{
  "model": "sound classifier",
  "moe": "soft",
  "residual_init": "zero_last",
  "batch_size": 128
}
Rows from expert 2 of block 3, named by matrix and row number. Rows with one number belong to one neuron. Each number is 500 + 50 x the weight over its row's rms, rounded and kept within 0 to 999. All counts start at 0. Numbers have three digits each. After the name is the row's rms in percent of the matrix's.
# up: expert up (model.blocks.3.mlp.up, 16x96x192), inputs 0-95
# down: expert down (model.blocks.3.mlp.down, 16x192x96, transposed), outputs 0-95
up.43 117:487467530444525556444486573510530453500538463532461500528563398382454537522593479536535493599528530562483486534469409452504506520563505587487545551479555447445580495587442443466539538521502424459484515563547498467553455389518435497513504527491532486553456504490499522539518647490531463438
down.43 108:570458508473487504494487445443563411509524406560565451477541476533504533532573500443504415472458572478470510511494544394510501536500482490363527495489534484584441587430445530507492565462557430613469545538552501550512543501480438472517459458472511459562515438455519446463501534489574538486
up.44 097:442560408439491501419476563527489457496562488498601442557495503480497522518488507474589499446465393481502523416477425437453555484578542463531454474483468523589539559433452472470436571503513479480398505607552458443517452491524627516548519447457430580513598389458472469533541572491506449477
down.44 091:405510457493528538486562516562433463521490492498486436534516423479521518570588589519541527532507477508533497421534475456471543516545454544469473421528546530439521456489375501440414425477482530512454585451568533507463386529559555579433517415520534457537581499458609465461525542490504564528
up.45 090:520535476535567435491463514526533498495565518459599500511517490497541553549499543513590450508482509411527478541510545518457401460473472597556593450507544456514519436497373437463473548508510507501490466531427527545530416507497530575438611512441541472581480449484522552503536512438515401489
down.45 092:465551525546492576576480449444489506562457514504526492541538454369502491527511423494468499554639439449571492459491491492493535558566520508482533480544537467439469545547500458384512537584406476428538492429397493447506460490465506503406440496550498542447545562479468522503514486485463528521
up.46 107:540424505567568566558456546569450532435528466524427510407469558475611550551436515473444589536460467445623522531507534396510482521467443481660511518480588509442497510481541529366522515419460459521472495439466558500520446538450490485523506502488559492492515464448456578447434606512543423525
down.46 100:494653560561507567480442568454538553423510445437537498520412405498382522506514530492543511523389533465494522569486429536400480467555491569517440543545547495451551506481535468475572471550531550448482484524550463466452455566528513552494432413502520492514439466490451395375574472605562416386
up.47 082:383505473526513431508537441500508456571392461492519498465550491549416537469541470571490581380548504496523495487557515493522544465487532517599565508556511421388522462591455479458470474508543470452459505451485527602546544548504587490542460569514490478422494491486509554489454498453524563409
down.47 079:527459494516451508527544517490486480517503633560530515475473445597473453544521422430517472520376474460528493546540474436521468603484480435550430457508490497506480570530513554504546498534577549493511517505511450441468508547524453417553446478429562488622508469475549418473458511463484544377
up.48 084:481584460481492557549485532471532588552502526474555470486552566471537496533334546512590459535382509444461524461549472463458583492512549415560531534435522522502538527492533447519435433524523529579441480535585519474520556446502571514445572495447446512638538519470511520518526558503558518482
down.48 081:520444524553530530469461532567474423484529381538489570547597467474463501494598524477490541500452475555538398586447496437511428515486410407412456398516506539499468515508498565477558578327485547594535513477417496502449485563576498619597491562473492494404632417508486565585541542474524456480
up.49 099:594551506488506448539474552461560441478434540475501460596506513451522500457507581504548567533538530526488541420551436412516584530502548550555511523489575416521595444428523457502581325520547531505497541455535537462519603451520452482461458480456511510585603443448486475488508507451513505558
down.49 106:529502566501571589405467454463554487579492501512458532513514426506566421538485479410395521489464498481362563568488432494556512548409470487562505480518497470477547593521444506538568505517406487566399463525569566516504411502472493521507383597491530499436443512493503412538504445428466456486
up.50 113:499487517557509464490500471504507408537486479444443453514565396511456477470460484462514446526489497459531592534501510597540551503414516617523552522496488484623491513573567470566498643453492584449485551576504519467528475429461563468459563475560495533419510587491529374541524486442504475514
down.50 106:418518533519472425528441547496495526489449552514532497484457552624560559530478496516486502472484401452518522622530540431564577426589474581516468459557482498551463574506446516384501456506555439536514536378470570478484481449517544544545516488492460510552500514488439448487417539534465477535
up.51 107:481517470463507436559468553498484506511502567495461461414513498465416568445562473605476499439520569467441393528517530519472442546552457484539470478487469430327464466601496545477476620591517520531483585465483456552505430510509496531534486557536452447472578549415542427508490465442510564494
down.51 111:441440510481506501462537510550553485536473528539507507562502547510514551588549462495447418465577492481468435440600517502564505483591484442493499529493510469481486444470553538568558534625523447552530545515404500534472495557464454413518480542498486534410510500539501537572472558525501480542
up.52 105:559503517505453538492497549479486517512532420521445476469513451445520519408467501525496501480504537520530448493519479571576425491570594588509561578521502470503415508542471434558549565492551455532437440582548465562441456468481528504469446570536398512565356490615506479512517408517527535532
down.52 109:629426484529609444535511527502448557526520385462451530487467435486634456439450525506475546523535499453548476477423525539525482493594443464544559388517565475517501491532518406572486528525507392446534566509548475522533491451476524522449557608523497495471544484560446473439555477428609426533
up.53 097:533486471520475475410461487536440504533421595538543472404467444521485611502544422687461453468503471546553468477485510467571494512494452477428454548487517547516561617554432480528442427446553600502424461556483492493455556512515511525439454586565499518534475555495570529498463535332452528537
down.53 098:461600464518494416403467490440570585583466516433621477490460501544530479473381406505589455550574592445477637503516568466532588439476547478471538442470547481498516521542483503443594587511471459458465546531445566500543481563456466487417496451490459485523526514487499578565464469464441484478
up.54 101:475494474455456506419420492572466501500464451489596448409550503485490501497370526626551646543548471553509462554482507539523483529435486476494461478488584569540638539510501503434437517466428540444396381571510498473587462495542528521387544523543488549421510430532469571543524549452537524517
down.54 114:493557421590466527604558569346412544444570441488531567546464479518432577498452468453528414527484521470585501445530510473420524521444519542395509510446425531459562441540473512533519433504528531598504527606446428515537603477528531556495514490568524476481513470479571556489505466411492442491
up.55 119:576476534515481442420450416565462470489555491531502456381491545572513516460431482516521492527538525479579478523481435503434500503478498488422522558536493531542650576564532472477404485486480571493389480537505483520578505497509507532518509492470503504521435564492415459455449510560451566471
down.55 128:613512520468473632540537486468453508494452599478457491624498558463508532485366526476482540470452529492449516411458431531453498517507459465461470422507493553629515490488510504543521496526464495497500509479532538526478480466517495537432524568498505382402540482457464536531549445543498415419
up.56 091:518494476508536483465480497460440555491438407539450533429505629483535502485489576522524534381459517534502517585470550498492476500508450449542395517461519429527417569468574535448520596503539570529472538607599478489507385428473479547462498500444517519493565516515452498518488471513519420432
down.56 079:504498479563484455560526467580454458438528588421531462649437496468499533564505488431526537504415457502481480326540537565531561438465509540462534557490472396480512461537449509521567602479450513559531507464499483525477546507564519473512605531437565499382501515447509459494489547657490479511
up.57 107:488508632517491480525590473477474492561502553543543532505472525553577539496557462591506503430515543493414407432539477464445497518449444487437530524463414473388439429458560494508438475554534536482476535473471506532496361425532515507576534538535503464420438499521428467571475462528478509556
down.57 104:472434598449473362500537528517563513512562521488526531524561543598580416433467581431546554508582538488497507506494453540514446507440559458447505420485493594538526509515537554494573489536476522555463475584429507586497345519462404550510477516533468433481542507511448418545487589489438449540
up.58 091:483434466454470543554428495537630463520502482533518452458534402457539415523477447441426536446584593493509546442451449539516529497624455612561537487522454390569417451504441370525499567533522479458537523531463571442505506445493464461535555529447559496484476479546446533553449439436532503570
down.58 097:557463551484483428377438545475485538498567552567509463589524579436472519532420499586482534505591513511527497511482520488533458441514592565517396425416501502494549555524431514502524496551509496566467477410440492547516567432467488497552535546518531492498527590471523506545419536395519474501
up.59 095:461459469547480495530473509514407523553512533486533523509443442513527344464487567552507504527457538527474427561435544550469518531456474482479501525465450509341567546539456490520485490476468563522545484537488493529555545562512503552497482521461445523484514494547486583532513413570517483523
down.59 095:445551434448485456543483527477474559449450525521461490607453501409539522406489484401510510592445463532512498637532482521468499434525525537529538404410405497575483515434500527560520476526539524474515527451385500453454502485385547540458488495575468450497492521488462438485536450456417482521
up.60 091:508498453423482522541548428438398509479518389522524563517495341524542446527470499502598392460475450508491483469441403469472519504516525571499519558518497511459478527459500542566508508524472533514477538568516469432541627524487629509566579587510541478500497498444424413521558566489525472442
down.60 089:443517585556528537539491508549512500445478531475558506590505403485507511466497440537427476476493445482545493456485429425538460442561555471517533494512378485436417524500474419490427488461501498557494578520534557446477460559526563551481499435550475499513481503549550516633516467447467482461
up.61 097:511489443572534492464523514519525499580490433466448507467545453436567444511378533584555498446520506548522512569464566601508454443530605441488490447470561504557450549536469531494428494522481477426541540573613487457518530390526494526432547548537541531464481451503559462519540493566490485411
down.61 105:530494515498512511471511480448456439456473554428623434514508460534386523497472555480463444474543468439496461488497461468485539518536553639539521569496534501527474534515460552501489523514574446456519398500455570526416463520494532498533506493584468475500565536476510463475498455477552492519
up.62 096:535580568392499579501482501471459546507549454521497553518536533461496546464546476589474517442569587511566526477489467443419482536517497554522559491483431508410457510358510551421514532591517471469468373510436457419505442492526565473438481594495483510412421604543477479463522593538510449451
down.62 094:494488447499468452479503550603523501428559490419555492504436432490562486585473392466481560554538499496449420610551530412586480493512428501470523562519564478433521428499522509482515464540446487497501487503495469488480519492521507502494422493453517443589489544532481499430431473468571485521
up.63 094:527593578524465616497434566539521494472526569604570472475497477469383477484480466461524520594390456416575532446475523508562486435492498401595587470528504502558452524566550462392517549487367462461517460491533482533541492432511515504409513603473478559432516485494410502447496528498546477435
down.63 101:453439500602500503486486529551413483465553604557457510529512478412596570506492548526513530475433561548459422484478585507473434559618492688495403472581509502477517469461483474495491525543583471424511508618532504540483427535547450577422474484508527438537348444487478542497463478507481500562
up.64 102:576546503440455470509448451444458530499482573488439546609453431631484430531564492438516507551602508510406520477507535630443529476511504471453493610491546499579547545527510356530556501456422543484494497527440487548498368475475542531448495550553585463524499505501502481538547490464492530503
down.64 098:476406508474517412509431465471433487567442570488542507565515558552564487565470574442572442535560506513522469472553535412603457467541466521488476527522517451492496545566439540438464502494448443477499520481482520569431469483608569562383581480395495458384484499496493483564442541531509417459
up.65 063:474553461533435530493541591436496516468474429425477452609499491498574464569504509519583473518422485599514569478500441480509489490408551513492460459517521422465454531603577395489521435550557490588442513597444557446583470575487556536525557503438477544516573417439410538619623497557528515497
down.65 063:464502470530526551498568560574535478538507652522499480536452435542537478466593471558524543468399578554522392459455510512521498481560515563529473434511433549443499508542499501457456556597538447502516430359435463446469539488443569512502478432584472498413477482545500442435498518470482525518
up.66 113:506519404562510470503474518465530570485496637473608488516536515556499564569421459478597504435532437536433584525528559455530545465542494368429508571514572495463520511528523470436597464431483542567495567403501519462462493506502412509450495411468507516518506443511498647474492560458499489470
down.66 110:538502465447512497510456534441524535498489505479516549542507437570427484596460548538582477471680480485446477490405434504462591482433509520489438579519472504436565475580435445395547570605545465544487498577556549511545492570545438435510529446415469570504535441549524499451497479463466522453
up.67 109:494551495538427463486483509464524455414511502545412504488506519480539573449527517484502565494584536474453493464573462559424442499614505528466542566428512487420530477443500514482528601498519484533490512522500470490522538380502530513617442526575400569482367556487478442509536545566466558410
down.67 118:454410506483491514515512549455546565503498564539426441595589448507545500569549423530521429412437391525493484518460476527511418419497441558546554535598533453365475510495390580427530582568435456449460535445501485527447462447513494443486549507511486472495447492463503416421477546479567398488
up.68 095:547530485562497566475523495573587532459490516551474506458472453632530525497536514470582526477491453504490554393447421407453482493448554416486431540484494479682524538498471434614478503526447517572560463513490463513577498457541508573481507519475433559449447493543567467392467598367493478454
down.68 096:436528488565531518510487535498456498547528531608490423472459458443422473526497470511502501633577535509437486607491546509530520482491487488529490411500525486461495552483406494454462545516519453533514467538623483553522478448459515458498481513555491422516538566508549551532515496458559554526
up.69 115:548491475427535484461483471612518472468536453471550494434511511469479502484429522474511488529468505499539428495560535422505515467493501535422544476530503470542462535595552452512517519486415547504477579533500586519562447528451549532476519621488492534573535456532461419480502466606525538552
down.69 117:400445542492510472412504501473484490496500454477516543444529426533549501433492591436471562553555440505520373500498432511513438504618506650518501424462508494462557535531485450553550485575551439490392444504525562504546440454469453629520531431583504393479498570543503406428541388503568475457
up.70 112:555590562387455507449605536500502442478494565452577461426503475502469492523473485545519538602455509501502580448479500461490529521439518462444401480480533479525567520499539571445514551515500494499506524535522514367463374394508496495518424513437512555512390511485515395428493465545545533521
down.70 098:425376503532546517476495424443540504503485513479476477496466555515548620478451402477486586540556409522459464561548503464524446433557535489512445498538452492527431599472517487514592476457436442591465357561532474524490474481498503546507455489490466475514425561562581496462558599474567457515
up.71 096:561496551549417601519478456516453477507540530544550472558477484478519590440524460536489517442506558427487505506550535533547589476504498447510499602477516460549427564365472480493408547508403518479436479511506442427422498510519647448522463532564515472523440485480475457479520553488434579481
down.71 090:481575522572529404469453530459562546444498528425547574510417496438540518529507446421559556428506449541471540490484517498511471440459436533421396434486558549482473475471478352571599529478532518418474565557586547510442560555557525522435486507544486463485550515513556605519541529555448484549
up.72 079:576620488479501535583494527524495500516479559492427438438478484590495558426459467527485456537540507487534450557580453531478496533433503534447477498498482380537636437468508503497446595507507401509471596552469547518536472498518499526466523509518421538507430513511457439538446562436541534525
down.72 073:433490541346508458551552428529438521541509468577494523503597466501491450469496601433536453550507459447468403521468545433521465522531528457493396487534566476555541542501514440432512523520665498542507483453573553490521519459522532478503406506542521493415506544574501439531475350467385548420
up.73 094:518453590499567458500504463463516449450500461539437424568501569564420540530518527522528560421566543527407465494448439571490548493463464508581432427517564533498512487493479473581605518503542624518520501548485505475616408515541469497506485557473621487528470433526555519527438465475428471526
down.73 092:374530573486526437550519495527470482447516531554467532515535518488580530449470522504478584506523499500475473541460524420495540441542570585553486608493505592413505561497412433484568525492428446538563463408463536547442475595501480484586490434512498502382478514438443518483458516525426441521
up.74 084:566515471515543438502559402511500497490497448466528528595487427595462523508523483517507501525542571536410497439503455579516395558487494525422534493526415457466482443425426524588412553492449561460484499414419467444568451503491527532559548569555480533451584547509517382492511548464472522517
down.74 087:443460506410491383531559500505536467429507548533543490395528480500495541559526473528553500565486491511493500554517554527542520507552441591517454466507462517580473574551479491430415430404429594459552450553482566489415578450490415516515478555475541418502583559506561580403460470502528497490
up.75 094:601440531474500456439536521501460507495490515525517459367547402444484484444510548473499538614532481452509535646530492428498578442515536542542513468484596533443556606570538504573596503495546493544470424473529425532469508516520544536473593512579524471542491493515489613544441488454512591449
down.75 095:524570502485467471476447519389558571425539413518499467441549464486439432469568537549548368444385513501496488540501542461490503493612498528495556506610626469519476483533627533500429553426492480572525489528500511502466595539483492545539448466617486484511537500525485493505467473516528467496